A small CTC audio transcriber, trained from scratch: arch conformer, 4900 steps.
Rows from block 5 of a small CTC audio transcriber, named by matrix and row number. Rows with one number within an expert belong to one neuron, the router's apart. Each number is 500 + 25 x the weight over its row's rms, rounded and kept within 0 to 999. All counts start at 0. Numbers have three digits each.
Before each expert's rows are labels from the 100 clips, of 14976, where the router gives the expert most weight on average: "strongest on" is what is common among them; "peak on" is the class under the peak. Only what is clearly more common there than usual is listed. The data: short made-up English sentences, spoken by a formant synthesiser in many voices. In brackets: how many of the 100.
# router: router (model.blocks.5.mlp.router.weight, 4x384, trained with AdamW), inputs 0-127
# gate: expert gate (model.blocks.5.mlp.gate, 4x384x384), inputs 0-127
# up: expert up (model.blocks.5.mlp.up, 4x384x384), inputs 0-127
# down: expert down (model.blocks.5.mlp.down, 4x384x384, transposed), outputs 0-127

# expert 3
strongest on: sentence kind: statement (100); /æ/ (66); /ʌ/ (55); /dʒ/ (43)
peak on: silence (82)
router.3:547513529504502521534543496489469467533537512497532539489461534448486476508485480502498522522477489464486531513469449475489552540519533499513495515535549509483521477515508515541531501525515514489412511514544484539480517497502501460489498481507514468538518497484496509540520514530515478501487495502538531518482519523529500560474508522500484466510493499517485501513486500514529517516536
gate.0:500526536467500502528500501500500426500453566482500499571501444468506470512519531500560500463500500534500500537488500500490500500557471552500500489500500453522507473491552500500515500504500500500500500501496491500500500500500500585500491490521563523500520515500490500484459500501478479500500527474520524465557500475500500496539500481500518500570500530500478500509500489500500561526500
up.0:500485444536438500500500500500500500500518500552500500472473563537493500500461517500505500500504540519438481500475506498500500528500539500498500500500500500500500500508494553500500500472447500461500500500489472502511500507473500500500534457500500500500517500453500498536500500514500532500526500459520500500417500500446500500491500500500520500500500500528572500500491500465517471500500
down.0:500452500552500500500500500500514500500422500464500500476500500453500499509500537528500449545500545470476489531500500495543500500450500500506500500500500500439500500500573546497500551500543506500472494500451500457500500500500485500427500500543545494512500500500541556500535549563487500500489500452500488535485500550558514535521450540516500500500500500500500500489500523500565516543500
gate.1:500500500500500485450500528557500528521500500524500500509570546505502500450539500492500500445500500455500463500524500485493550500500500500500500487500507459523500517581449544500501500441500520476500495500512469478511473496500500514500500466474500500524500552500500470484500526546500500500500500509475506500522512500512507472515534500482472529500500500521500500460500538500508512500500
up.1:489543500500555538500449481500500521500564493465500500502500472478500500500500513526521465507505500427552492500500500450500500500500500542500539500484445500474500495578537500500471500500500534525500537500466500510500517428546500461500500500476500500497559486489500500510445500562504499500500500500450500500514500463500501468500500500500458500494500500500500468467534513457500565446531
down.1:500524500464504500500505500500468525518500500525500528500489490515500526506500493500456470509508500500494489463500500528543500500500545504451531500522512500500468500460500469500500499489470500525500437500500500428474499500500490500449501485500503466500526500500521500500541461462500532449554475542484500477500519500500447500511470472500500500431500504448471545527571500500500500510500
gate.2:447506498500484468500500550538500499550490500476489454546484500500500461531500590530471500500500525500553500565500495500515500510425557500559500552470500500500529465510507500500500531500500500500500500483487500500500505473449500500500455500465500500500510492471548472500471501540534500452500547500577457500517500505500544500500500504510500536428506542500500500500483500500500500463554
up.2:537509501525472500500542500500500554445500500482500529465464545536542500500472435500483462529500449499500500474500425496523435500557471500500500489500504524437500505465500500500543500478536459531500500509500500441478540500471500500501526500500500500500500500516500483500464567500511482500500500487500500500562500486510496454500511500515500500486500500551500500500500522500500514500434
down.2:500500450493500583500522500525500412500516500500500500500462451515526506500500500479454542514500500500487436443487555507520525500528500430553500500476500500500552483478531500522535500542500500500500523500470500546504490494555500453500500467528500500462451474500500500485552500500500500520522500546535500500507591500497532471500500500500500500500454500439500511496500500500483526500500
gate.3:500500537500538537462486500500500500500500531443500500500500465541533500500500500542542500500500459466500500471493500560532499500494502500500500431488500500503500500500516475529500500500567500483449537476434500464500515492500467516449500503500500500500465524500500500500500515500500500500500516492496500500500517535500500520455561500500500510481458560500500500512500500508450500500453
up.3:500500459419500537506560500530549500535459551498500500500500500500500500500503522500500548500485463500500500500500500486500502500500500438520513541500500500499500463459500500500559469461464500500515442496500500548458478477500500500500500500500507500500500500500528500500500493500500500500500489521525500481500500423500487514500505503500500500500500500500500500500500500440522512549500
down.3:500483492500470500558531500500500500466500500487500485500476522500500565500540500512500515500453513495459497500500524530500500564564500524499502480487504524463500548500434452508500500522500500500518500474500500500500500525500517480499500532453500500500515500500500500530593500500489509500500500488500499500537425523503557500428461500533500500505505500430500500500471500480500502556500
gate.4:500511540500518500563472530491500542503484539500524495541498570500547500500500500500500500500537550500461500458500494500500514500510500516541500517500500451500489539500542500500500500500496500500490500500500500500543500500508500500500500457532500485480519500500502500500490547500500500500487500463601500500492500486500542491529500500445505500477521458487468500433527436500500494516564
up.4:500500492528500500543500484573482455500536500500462500496500514498500464547500500502505484506500500500500500500471533419522500501480500500500467485500500500500538539500450517500498500500500509466553500494500500500500500500500500513500512513500509500500492546513570500500431500517480434501469511522500500455527500527500500448500511525562500500500538500469466487500500500521552524503461
down.4:557500500500500502500496452500442560500500508500500500500530488500494500499519470500500532500539500500500471500500479500500500500500500500518500528500500534500456500478563519500500546500489462590500500500500476510500458532484470500463524514537500500500500500483500537500437500487500500500461522500444512454500535500500536530488483461454500500483500500500477451438500507500451500531500
gate.5:523536479500500507500540487500479500528475500535538495545547500500511467500500414500515516500474500500508474525500500483500480524499444500449500500500476500541514500500466487462554500500476507482523439500500500469521500500476500467500500469500500500510473466446478500500442491486500500500500429490550500500459487500500500480500500500500488500500500434489499483473473516501485431571514
up.5:431500546505500500465522500500500500456536500500500545420470499500500500500480556500541486500500500462533528481506500521500500448500531500500500493500529517498509500500500487519505488487500500517500500480500509559503533540530500500532500525436500450541541500553469500496500500500502500500564494528507448500534500500479440500500508500500517505470539500497518504474592500522500475466465
down.5:500500500471500500500500500504500500500524500500452500540441500468511423500451431506484500500438500500513500500500500463509566468500471493500532447506518500559500470486490465456500500548500480500458500500500500500537500500500514500500497574499490500492500533500500437500500482519520500479504475500500460500478500500500500500500500463500500513500479500500518511500501500483494500453500
gate.6:500549514528500452500526516416500500535519553557500502509500500500468500498509500514530500481543500500500500500500500515500500500500500500500500479500498500556500500543500500518498499520500509500534540500552500500500538497481500500479511500460449500500486456500500532500500500514475497500502536476580500500500480509500500500479550553515500574452500500460500500527464500500500431500492
up.6:511500500448500500558500500500471500488562500525510511557500496500500513436500501500500500475500500459500500430462513500459495502500518500500516450520513500447500500479500500487500500500500455506562483500500500526500500500500500483500482500524458515502500500500500500537500490500500500500484500500386482447500500500500500509547462474557514500539500500500526500500500500500500515514477
down.6:509500465503500500496560500500461500493500500500500536500454445463429500500500500482500500500533449535502500500468587500476500500501460526500492511500529500500500466470500500481466530533500522549500500465500506500500491417530500543443500522500500521500500465500500497500526500500488482525500520492480533500500494500571539500603468462500500500562495481500500542537500500500500500500479
gate.7:475555500430482504500495496489520500475516461500565485500500500500461500489500518529469454526499486500531500500515500500500551500500518500500500500500500515500500534500443500500500487460497500419517500500514500462500478500480500500483500455536471450500485478500500500500490515500548500464500500520489499500553500500500500500500519489500581460500485466500487502531500494500517519500448
up.7:483500500500500479479525525448500498449500500535500500520540548539500419500500500500430574441500527455478508491572500500500500460500500544500500417500448500496444507494495515552500513500561548478500498432500530500500500500500500500500500481500510466500500500520490461500500500476511500500500494538500517478546529547500527500512500500500486497500500475424523500512493500554527509500496
down.7:535480515457549500500453533493500451500500514500500440446497484520500500555500499471500500464500500563493500500520538452500448549483500500534507525465500500500500500492454449494522500500418484554500500547469500500522549480483500569500500502500453446511500500478500499500528547500473461500477500500500492472473500524498500500500500485521576531495500465500496469500487500540512453493500
gate.8:516483537461429442500468500500500544500504550500500511541564548500500500500500500480502466500500500500472500449556500500500500500500507500500500522500513479487456453500500522500508500500512534500466533500500500500481459500522497500580500486500500517500550500500471500500430500500479467500500501500464500494448500500500545500500500500500500500455500503500536506500500482500500457500500
up.8:500479497500500500500440500448456500500500500536500508500500513500504500500507500500500507442506542534440500520500562500500524463500500500500500452443500500500561538502500500539500517500500501469500500500495500516551520500506542423534520491500538500500489466500500500500500500500500500509523465467500500500482500478466557531500506472493558500500485494452513500463518500473467500500563
down.8:445485500500500500500562500500484500500500513484544500501526527499500574500500567458500500459500500500500500500500500485500500490493500524507500500588520471466500423500500500500502500486500471422500500453500500500535541412500500527500500500500495500500445500506500500532497514500471500500500519444500500494500498563462541500500500468490530500500500483471530500500467500529500500464527
gate.9:507500472500494500500512500502495500560500488541529500500523500482500500500500500490447497500500500500500445460439456501478500570500500409491530554484483501500500514463508493500500500552500464500528500500571500500500493500441500512500500500500500462492530573500443484500512500537544500500500482500527500500545500535507484500542500500474484494500500501472500548517500500513500500500500
up.9:507500500500526500440481426500500500500543500500500516468452564500445487500463507500509538496544504448500535520541500500526453417500500517500511500500519500531510516549500500500487500551500506500500532500500507454521472510506517492541500476500500459546500444500520500500500492500500500500500472503481500500500500500501497500509518486485437500543470513500500431500500551500500500500500
down.9:500500500500500500535455500533522548500500500500500522475500512475500500500523500493463500500500467509500514490500500491497538555500502480500500554500500500501500500500500500500432500500506522500500487505500500528527500500478511500500500479500545547474500468500500527517449500499531534551513500500500500473479465500510508437505473537512467500500500513526500500516500500478533481500463
gate.10:501500500467500576489545500517500514500485500531503500479500500509500503523500517574500500500453488500500500500553500500500543500500553456582491500510465451509519500520507500479582492500483447483500500530500500476478500488517500500485473493500500430464520500527500500468562482500539500500500550546500500500500492500500500492499533500505500473502500544500500500500500500535500500461500
up.10:503500438509452534500500490500500500485544500535500530500500500438500487459492500500559499472516479500500500492500500538500500500500500478511433500500500500500500500564500524516500477500474542476500479500500490489500547500500500500500500498528500500449567500500508500500513557467500500497491488500458500500474528500500485500500500500523429491500500500533530500500500463500500500514535
down.10:506509517487500481521496500511479502500500500500500500500520554513500500563480463500511500500484500499438500536476491530494500500497500463515545500453471500430500500488496501452500500500500454500500530504442477500500502500500500466500538544500500441500451500500500509500512472500514451466500500500500500507500500500552500500500509518492500581462500500498500449500496500494467514500501

# expert 2
strongest on: /z/ (100); sentence kind: statement (100); "was" (56); "is" (44)
peak on: silence (93)
router.2:489480495461494514545452501521514461451505494503509450476479505470500499500530491428536501488453492501479507471517515538501452482539519510486512491523484519526496520489490499537480475535524506505526542499523536507469540502522481507481479535523467475487498488508542522485526534516490507479544469447506505492467539453496553491504506485499474558508491470503494478503538451512519512489504
gate.0:500500494500459537568500532545500497513472478500561483500460500516490500500500471500522451520500506490466524475531519469434532500500519500571500500500482500528500500500489500467500428500500500507467500500533472467515480434500437555519491523515527547473493500500500500500500511500532483536500500500500500458500514485500552491497468525509476500566561443500506467500500500481500500439500
up.0:524475533542500492530500500500459490485426502527500516500522500532500505500500468496500493500500490500514466500500470474500550500500530440500500500493440500499500450495500448465500432511538468550500500531548470500500475459500500500538500496500500523500500500500535495545448543504500482500548500544500478500511500500500526498550489491500542580500597500471500472501500491539490522500498
down.0:500500500500500500445500500460496496477500500500510527500500533476469500456500503500553502391464500556482531500500500512500500509451500476500459435511500484551469500482500481500500508542557468513500500584493500559500563500461555500518500571500500500500508500500500500543483500473484482569543504466440500474500462500500501500500531500500511463454452500448500500539544500500527500500501
gate.1:567500477537518447506500500472500524500536548500478500476500500510459544500553500500552500491456465588488500479500500469500500500510548500481500452500551511462500462509500500500563472500455500500532500500500540494500483529566500472545457500500500516471500513500521490500500500502475500489500566500500469519485443548500515445481484500500547500500536500554500500442504474500485500500510
up.1:500500500500537500534482476500531500500430489500500500500500500500500500500500457500500487500500549500500500500500528459522500500500500500464500500529542512500500500500500482500500499500500443500515500480542500498516500545500500513499477445500473500535500500481488500493500488481500500554485492500500500500519500500467500483500500500494500527500553500500516500478483507500500500448493
down.1:500486529500500500532494500399500500524514499500500459500506537500500500500500500537439500500533515441500500500500537495500500463515489461506500446490507465500500500529516500521516532500500500500536500500500500500461470500451500517500500500508500500500500500500490477500539485524523500500493549500500500503500500500500500494500513527464583500455564500533500500500500510504500500500452
gate.2:492500500500500500462505506487500485458500510451500491500432500500476500492500467500498446500500500500520504500537500553486422496511467510475464530500545500500500484500500548500500503500500500459510477482467549500500500444500500500462551500484500538500507520500540469500492563500450508500477500515544464489500541509534500452449500500490500500468518461488500500491472492538500503500543
up.2:500458500554520500561500500500491547500500500453507550457500542500464500500500500481475500506500500500560550500500559500484500500500485462473500500479500500500500515474532510500444526562495500504500453480431551500500500500500476500490500500449474475500465500487500462500500500542535517481536494499500503472511500500522500455486500534473489500450500461500489512500444501586500500488500
down.2:500516448544557500500500478500492500490500500500491500525500500540500476511543545500496504500480494455552500500500500527500500500500500479500500500478500500500504509450446500500500500479501553500500471500500540500477553500500492492500498500550500500471488488500548500500440544543517478500500500500500477481500500500499500498500430500500500500523557449561500500500500500495485500527500
gate.3:534500546500500554462500500500500486467500425435500468464500500487481509435500566500513500500541500432500500539500500514483500502500500500500509507432450531500500500500542500500537483505471500466500596500491500500456500525475500521480521500474500493503452549500432516500500508500501500500500500500500500500520500450500500500500524550500500500500536500428500457536451500435495500474500
up.3:458452500469500515521500500500504490544502493500500536466500510426451500468490557428500484532500500500474500455524509489517500531489518500500500485500500509549498507500500467489507493465500500500500500500461471500500448536503482500500500500491529429500500500494550500500468500521500500519500476454500500500500500500500500500500500496500500500500500500461500500500514493496500500500443
down.3:460500500500526559500528500556512500500488455500466517500508597500491500568500528468500490500500500500530490546500537462522449500500469500436500500500586532500500500500500500500543551500500506534522470500509476461500492516479463500500500500481500535500500500495526500500506543500500500516500505547500492500475500500500507472490500500500490500500449500516500500485500466486475523461489
gate.4:500527500500472500540569535500500500547515525492471500480465500500510450508500500500500500462500509529452544461500500500489507423500500518490425500500500516500500500484483465500500522477443460500500500474487560498498500467479443500464500570500533532500500478466500500500500500500526489517500500500529500462502501485531500506471500500589472500500442500544500500539500500500500500460500
up.4:500500500500500582500500500500494500500500500500497505500552500515486467479500500502535472555500500502531500500527500504500484478500557500491500500506500538548501481500500466500500468500504500500500601439500514500500500557500500458526500531500566500500456569450500485530490480527456500472555500500450500539487496550496480500469486542517456521530500500500500500500536500500453500438500
down.4:511531500500500500500486500529534511500485500500469500468500500512515500522559500466482500547500500500511500500477500500500433500500500502500500521500500553500500478548500500500500455437500500497500500500500463516517500436526472559500500467500476500500582500512525439516500500500481512509500543563500529500488500500500500500500500472500500526500500500500500505477500500500485500500473
gate.5:530500500500500500552500432500436500500500500500500500500470480500500500522527500500500431500540485512500500513553500482500500500533423500530498500477500500467520500500500537500476500515491500500545500500500510500500493500530500549480463500563538524511491500500503500493500446447500483500528486453500579514500500520500500525501470500510500556500528487500470500500500488545500500503473
up.5:500501518500500480489467509451500500488558500455500500500500547500500485500500500500500500476500500500500500500502500470500494500500487560505493472500500500560441467500500488498459500500501495523476569456503488500529559500468526500500500500500523500500500430500481482512500450479458460500540500455467528464500500520500500500562500544512568500494500492500496494500503459500515533500500
down.5:476460559499513500564500523500497500490491500500500500559500500500500500500500485491510500495500500500500523501470500500500500500513500500498453500500500539451500500500500500500487500548500525504500500500500500475491500500459500588470504501491500573500500503500500500500500500500500500500500500530500500500504500565500458567478523500500500500500500502500484540500513457500500500500498
gate.6:459545500500488500500500500500508500500500522500500500498500489528538500442522500500500500507476500500466438567476500500500438500507541456500526535500440500476500500500500547504478543500500500506540500486524500437500495540509516500500500495508469500500496500518500503433446500500518532498500500500500534460500440508500500500500506500536500489500448473500446491445511500500486500465500
up.6:500536500500500500478500500500454500500500500500500509546499445500553500500552515500500486513500438542500469500496500513500459500500500487459520500500500500500570500500500556500500484500500500511568506500522500448500500544561500500500500500500465500500500462500472500500500529500500565500500490500500528500500500476544450459499556500502531500526500500467446500500479500500523500500503
down.6:557510500500500500500491534448530500473500500522500532500500500500500437528478500500507481524529500500500500458485500480498500533456551500500502501500500460500518480500500500483500483500550541500497529522497504500582500520500500500500500500500500500500500500500500500523500448516492530523533500506519500532519471446500500500517491484519538499500482500497519500539500500521476500500526
gate.7:500500500539500500490489500500528500500500522533500500496500500500500500500500500524563500500465511500500500506523484500484500531500505484500500500464500500500466500500500532522500500500513500450526500488541561500500500500500462500476500517500500519498500500563500500500555559481500500466459500500500542553508444500500507498532471506500503460560518500500462500476500557397510500500500
up.7:500500500500474500500500500482488447500473500466500500500473500500499466500500500462500500500510500438506500500500500500500527556511500500479431500494500476500498446500431504500500500543527500500500500500500474500500429534500525498536457500500500498500493500469491500500476500500500524530505492520496453500536438500500500513500500519500501500501491542500542491500500500551500561500500
down.7:500495500486548500476500500505536432500473500508500500545500463500500500500485500500500500500500526475500567500500500500500500576500474528500500509500500500500417500500544500500481500500481455500457465452500534500442500500500576500500500500500470511481500512500500500544500500491500513463500543508500500500500601500515554554500500500500500556507561500497508500500500500500500500500500
gate.8:500495500496500453502537500500500474500500513459500500511566500512491519483445455500537545500500500509522500500500500516465500480500500500469500470523492451510499527500546500499500500521464500500500523500500433500500494471511500500500500478500500500487493508500500500533566535429500500520532481497500500500500500500500490500500500500500500542500500500478496500523500549455500500533478
up.8:500523527469558477500474581500518500456511500462500519500475474500487490500458507500542500494500500500500500500500489500519469508500500500448500500500500488519500500509509471500451500500426491461500500499500475500449522505489468547476419500500500500533500500512500489560500478500533495497477500500500525500500500500544453473500500500479500500500579482500477500459488544456478521482503
down.8:500509500500526567407500461500500500500526500500500495500452500500499533527500500500530487480526500500563500497500569500500560473500500500500535500522500539500500543496500507481485500500500539500481500488500488527502500450500504459500500485484500473617487500471500500500500500500566513528488542500487564500500500500524500518423500466500483464500504450500517500517503503500500500522527
gate.9:500465507463500500475500500500500500500519514500500500500500500500500500453500471521538528500538484469500500527528500500500500500500500578472500493540409500560500500526500514500481500500500500469500486445500500454491500480500500461500500500500476498480451522548500545552500488495500509500500500500500489500500500500500500543505500500500500543509500500500517583536500500489500533453454
up.9:500500512500500500456500502500500523500500465504449500507453500500500500490448469500500465531515502500441520475500500500467500500510529500487500469500539500473500500448513460500463491483461500500500502533499500544457457451500500500500445473487500500550500500500504464457500553500521449500500500500500574513498511500500500508518523448500500520550503500476469438500536500476500495500550
down.9:500542494498484497500500500500500500500471500484411500498572500503500500519500500446500500500503500487547500435500500500569541500500500487500483553500500500500500500500496519474500532538500496500519500500500500500530521500500475500500537527500500477500473500500500500500477478471500500500500558500538500521500511500541461500465563500500500513500500570500500520523500500500501500500500
gate.10:501520505408483492500500500488522500555500527500553562540554493412537478500500500571500535521502500500500500500543500537500468546529500504500500465500500500500507470548482500522500531515484458500527537474531500575522459500500494510500505500502500443462500500410500526480511461500455541450500500500500500455460470483491482524492460500500489500500451500482494500500512504500500500525520
up.10:500532500500500500495489548533500500500500519542500512500465563500500500517500500500500500464519537500502531463458500535519500500500538500512500500500495500462500500500537500474500500500491485532500522485500500500496500500500500500481500465500500520500500500511564516531515500500500510477511499500549500526500500473500508500472500476500542469500500500470500500503454499539500507500492
down.10:571500470531509500479516466563514489454500500500468500520456500542500530485525500500514500500486481541519500479500500505482542424500500491500500500500475500500488528500522440500500520500500417500500500500476444470512500500500543506492500564500500525500469547500500500532500500500473472500500500459500491516534499500478500467500528500497500464500459500497493433500500520500500444467496

# expert 0
strongest on: number of words: 4 (94); sentence kind: question (91); /w/ (66); "where" (58)
peak on: silence (75)
router.0:463524506486471493453516526539547529508516481513519502566517524522526566509547525525482540510520497513492490485506479504522477458482448477481488495475478509479544529506503460488533464489524503495522481501501508509519522506535554537459523505491510527491489543484537543488468487475499522526474450500460466507479494496504504499548484476468525531540483521501481533507499509545526493480463
gate.0:500500500500560502525500475500500500500530515500560500500500500500500516500520484549500521500528530558500499500500500500518510523469500439500500500512465505500538500500521500470500463500474488500500495513483477500500473500530578500500478500504483499522500500500514539549500514500462500444500500435516500520500468500484500500464478469500500500472505500466554445490457567462540513500511
up.0:500496500500542515500442549500523518500500447484500500500493500533514543537500543500500539476577506501519500500441530508500500500500479500500500500500500500500537500500500500500507444497566552569479500500500500495500407500463526500478495526464500500500448500500500506509500500500497463468528476469500484531499500500473500475479466469509487500490502510500500500487526481483500477500500
down.0:500500500500469528500494500503534491576469527500500540462500489500533500533500500500478500529493458456484500500500519500544500500500500500500500500500524500500500500535500505500519552452500450500500468500500500523500560506500480466500500500500500503442535533500500500500500500528500500500476500563500500554521500513500500500500500541500500534492531500500476514500544481500554504517515
gate.1:500500500500522500459500426500500555466493500491512511500500454500500475487500427496500538513500494500459500499496515485516500520446500500500500500476507500491501500512500500500456500499500480500555500474500500500500517467500516562500439500500539500447500522500500500544500510537557425500500473549488544500500484536500500500506500500451500454500500486500500500500489500453530564542518
up.1:499500540545478517516500549518510521500500490512500579500500499500500455500500486473500500500560500513512500500534535500500462500500482500486500480526500500467500462544515500500454501500525490500449485473562498500515500500500524500500533500464500506513500500500471500522500500493475500508505489470500460500503513504537519453500500572489500571494500500500500513500500500500349506486500
down.1:500431500422445494500500500500500511500500478562500457500500470500500500500568587562539500500555500515446517460500500551500500500479500500471558497500500477500500506500479478500493500500500500470494486500493500462545500500500500537500500500500474500500500500505534500500500500500500500500500521500500520514522489529547493502491510502500533500462500518500500456464560500455500500547500
gate.2:500504500500500506491500500488500500465488500493500500507500502500500425609511500480542500519500547500539441500500500549500500500500500470500500509500519480539496500530510483500500500560500513528500458551479467500500538500500500555500500513500501455436500509565500500500488468500500500500494500599576532501500500531500463500501529500500446500500540500500503519475464456551500500500500
up.2:500500523500500500500500500500500500525440500478509500500517454533500531526500475500500558528500500594500500500482500537500501440497469500500500503500481404477500489550500500486500500549463466450500470500527500447446500531500500484457441507500456467503508524500500458542500507462500506540482500488570500509500496500500456500500481500500500500500500500551475500526470500500498500550500
down.2:500522500489500462500500449522500500500508446500500500461500491554500505500484515500485500505495524476500500500524434477500500495500476500519517512500553513495500536527500500500530500500500515500517536463509500500500500509500498461434500500500548536498494534429512500498500464530495464500500500500444500500500500500500500474500500500426531540500492500452500545500500500541500500500534
gate.3:476549465521489500500538500500500491500500482440534553472500466535500500500488454450500500508523520500500500498429500500464496532512500519531505519500500500550500500528544498500540442495500506500500500485484500500500538500481499482495573516490500508479500480524500534486503566538500464522500500446513500476500500560476500500531541492480500476557500500500443540479548500500500500500500
up.3:489565500509480500500525500529500526500468500500528499476481500500571539500510500500475519500500521500467462500440500500471480500500490525541539500500500473554541500500500500500539464500497519500500481536500500516500541500514500540500531491500494500513491500500461500500500500535500467530500520500500438500480500538475543500500500500500460503559532495453500500562569501463527515500500
down.3:500489501500500459466492491500491460493500497486470553480530500493500512500510500500500500441500500500500550548500510500484478554500501500483453500463446433506500500497500454500528500500464500528517500500500500500516500500497516466430422507500522437464444515500500500522500500500476543481488512500500500512500513500469497490474503501542500479500500500500500468512506526500500500481500
gate.4:500557500500500500500500500500518548519564490441500556528500445500541511478524526496500547500500481516500500500500568500461500500475500500467500500500518500525500500453500514494500481500461500500539520500423476500500500500573443500500500500500500550449520500488500500501500500500500466500585500500462500517524555500500500512487500500500500500500532531500506500507500500500484500508500
up.4:500526550500489485559500478500473517500549488500500500500498474500510500500500506500500510500500453459500500441456547500469500555500500472500500511483500500537467500496500487500500500500486500460531535500429500514545500526500500500500500500500500524400545500482499500500507500500521499500521501480500500477523594500500457522500500525500486500500496500500456465500529431500499500500500
down.4:489529448500461500547500506500527562486519500500500500521500500499500549500519499500497500499518533476500470500509441500500506435493500464500484500500500484564500574465500482463500500500444513500481479447516500500491494487524481505522527432461512500500500500500459471486500500509500526500529447521480500500514505539444473463500500500500523489509555500527500428500476500537500529500500
gate.5:509538557500500500500514510500500521529552469471502485500478500544532500500500458517512536551436512468500500500559571500500524500500502459522479567503500500514500500450500510500500503500500446500506515515432500500500491559536536500500494500507500500500500500500500498500500500422538525500510489500500500434500500535500500495500586502500500474492499500500520447500500500485500540508489
up.5:509526500497460475500500500500500571500474475424500517439460470500498463500500447532500500520500500447518500500500550500500500488500530468539500533472500477500462500476488479500500500501500464531500500539434462573500483539537500556500525500493536506500500456500449500471500500445500543500484461500464500500494473500510500481500500441455500500538500500500500447500505532478500501474500
down.5:500500482476500500538483459484470561545488500524457500525542556505500500500469443527500500500500511460549457500499496459500500449468500507500500484507500500476490476432522500465500465564445588471500454549500517473500505500500560477500500476522500556480436535500500500500543500516521500500500500500500500534500487528472522500500500500515504489498450500465500574500500468488500500500476
gate.6:500546500500500459500500545500532464495500500477500558500512500529508500500525500508456507523473500456500500500500459530500507500500530467480500500500534500479555500500500473500464500500500500500472528430497500500500516503500447496500500477502500492500500500516520500500500447481498483500568460500542500500485574500481493477523500500565500500500528467558413490503500500500448500500446
up.6:500500500500500461500496500435554493531524500512469487520565500500500558559500466511500499491500500500566488500488475500556500500534520492448504500451528471500524540570500500500498522500500531500500495456544500500500559492524500500503521500456488499492500439500493480504500449477460491500499500521482534500500486476500500504500474501533516489500536530509422473500542489500415500500500
down.6:500500500500500549500490494500481500442457500599500500484490428500514500451545526478500500500485475500500529483500500562500501500500498500522472500500567500500542525563500500515501579500500500500511500497500500500500490534461500500500500500500500455482534500451500511500500471571500461500489500500478500500559460500494500500500526500500537536485489552541507500458500469500500474500500
gate.7:500500515500500500501536515500522500500463528500507527500517500500500466466500468500533511500525500500500535488509500490503500430500500500514486455449500461500474520500500500500550569500500500500503500500532510511500521531500500567470500500443469500500480500500500501471566500500489500424504500556500500500517570500500500460500500500467486477500500451500586495500500500500500500500511
up.7:450527500500500500493555564539478500466512500500461472500442477500541500513537500477511442533500500500487504540485500466500500500499516500475397542500470500500509522504439500480500489500477473492520500484500523500452500449501473500500451500500510500500529500500500491500500389510494500500504465500500504500500500518500468500500545500531455500570500490500447532500500468474500500500522
down.7:500500500566500500532500500500507500500500500528500489500512500500540500511523500500516500502500543539511443448491500500458500528500486539500451500500454500507500500500512482539500567509500500553500489548500500500504435489536422500531442496554500444471468508502480529529490500455501500548500500500500541500465544495500501529500500500507525506500500500551500500500500500500500500568460
gate.8:484455500518500500516500504500500500497500500491427482500500500500500463500488462481500492530500500520500500569485491500500500497431481456508528500515500500500500412509500500500508500463482500500500500500515500500500500538500550501500489500500500549500523458500515500524500507497501500500564500518560500500500476500500500500500420463458533510459559500467500500500500535560500500527471
up.8:500459500500500500489500500476500517515500500560500497493500540500498500493500514535511450500500500500500500500500500533500485500490500500511502500538543450500500402483500479503500524511500500531500493526500524500525500517564483500500500500500531500500525500500500500500573486500500500500500500500590500524500500532500456500500500501475500500517500472514500495500487500500500500500469
down.8:498500500532489497469500522516521500522508500500500500494500500500500500579461457447500546500508500500500453452500504530545512500500500508500500502545500500500500500497500500500500461500500464500500500500500518553507500500500478538504500431500500468534500500500499444557564551538574453474500497469513435460500460500481500500500460507487500519500500500544515445500500500459500500500500
gate.9:500500519500500540500500500500500479500541500492500500494462500500519500483434500500500502500500503500523462500415500500500427500484481571500500500500459500500500500500496484525510552500465480499500547458442500506500500514500503500526492500457494500514500534471500477505500500500557485500516500472500464500529500476500500500527487500478518512500500523500581500510500500500500558472500
up.9:500500500500500500500500500500558449541517500485481487500500500500500500500500495500500500500500500475500540547481556500500500500500440552474500500500500500500500518547500494500468482554472505539500529500483461516500500500500509500500500500498445500543500505500453534485500542500435500494560525500426500500500500473462500500528487500500548531492500500500500477500500500500500478482500
down.9:500436528500532531517500583500500500500568500500500500479427500500500500500597500500500500500500525500500500543500497439466500500500500500494486468557500439469500463500500500479500491525487500463530440500500500500505515524500484500500500500464500522489561500500502500500500500500489500501500479538500519556500500500500500439542500557500464500500506500490500559500500500500500441500500
gate.10:540517437500548535500500541461500471500480543469520500487549475500553500500500492500500500500522482500500473500535500500561532487500462500517457500484500500502538510569500500500503500552500500549500452432531500519500488508500513521542531500500500492494500509500500514500512500507500500500500500500546495518524530500514500503500518554500500500540545506500500530501483532500500451500511
up.10:472578500499488500500467507500500500500528500478500500524449534573500500514500500500500500486500520441500500526448500500500490500500500533500531397500500510529488500500500497487500500420500500500500500515500500500500500500500500478500451524500500522500480453527504547500524500556516500524500485498433500500553500500500500500500552500500534500448516500500500500475476500526543503500500
down.10:471500500500441570500536482537476500462547508453503531502500500511500473540499575541500500500490500500500500503481500500457500513542500481500522468500500500500500500463484500500500497500480488500509543529500500459492500466500500500545500442500470500456515500500500500500500500500500504500500504477501525469500528452474468530549492500500526499479445500500500514561531497531500500500502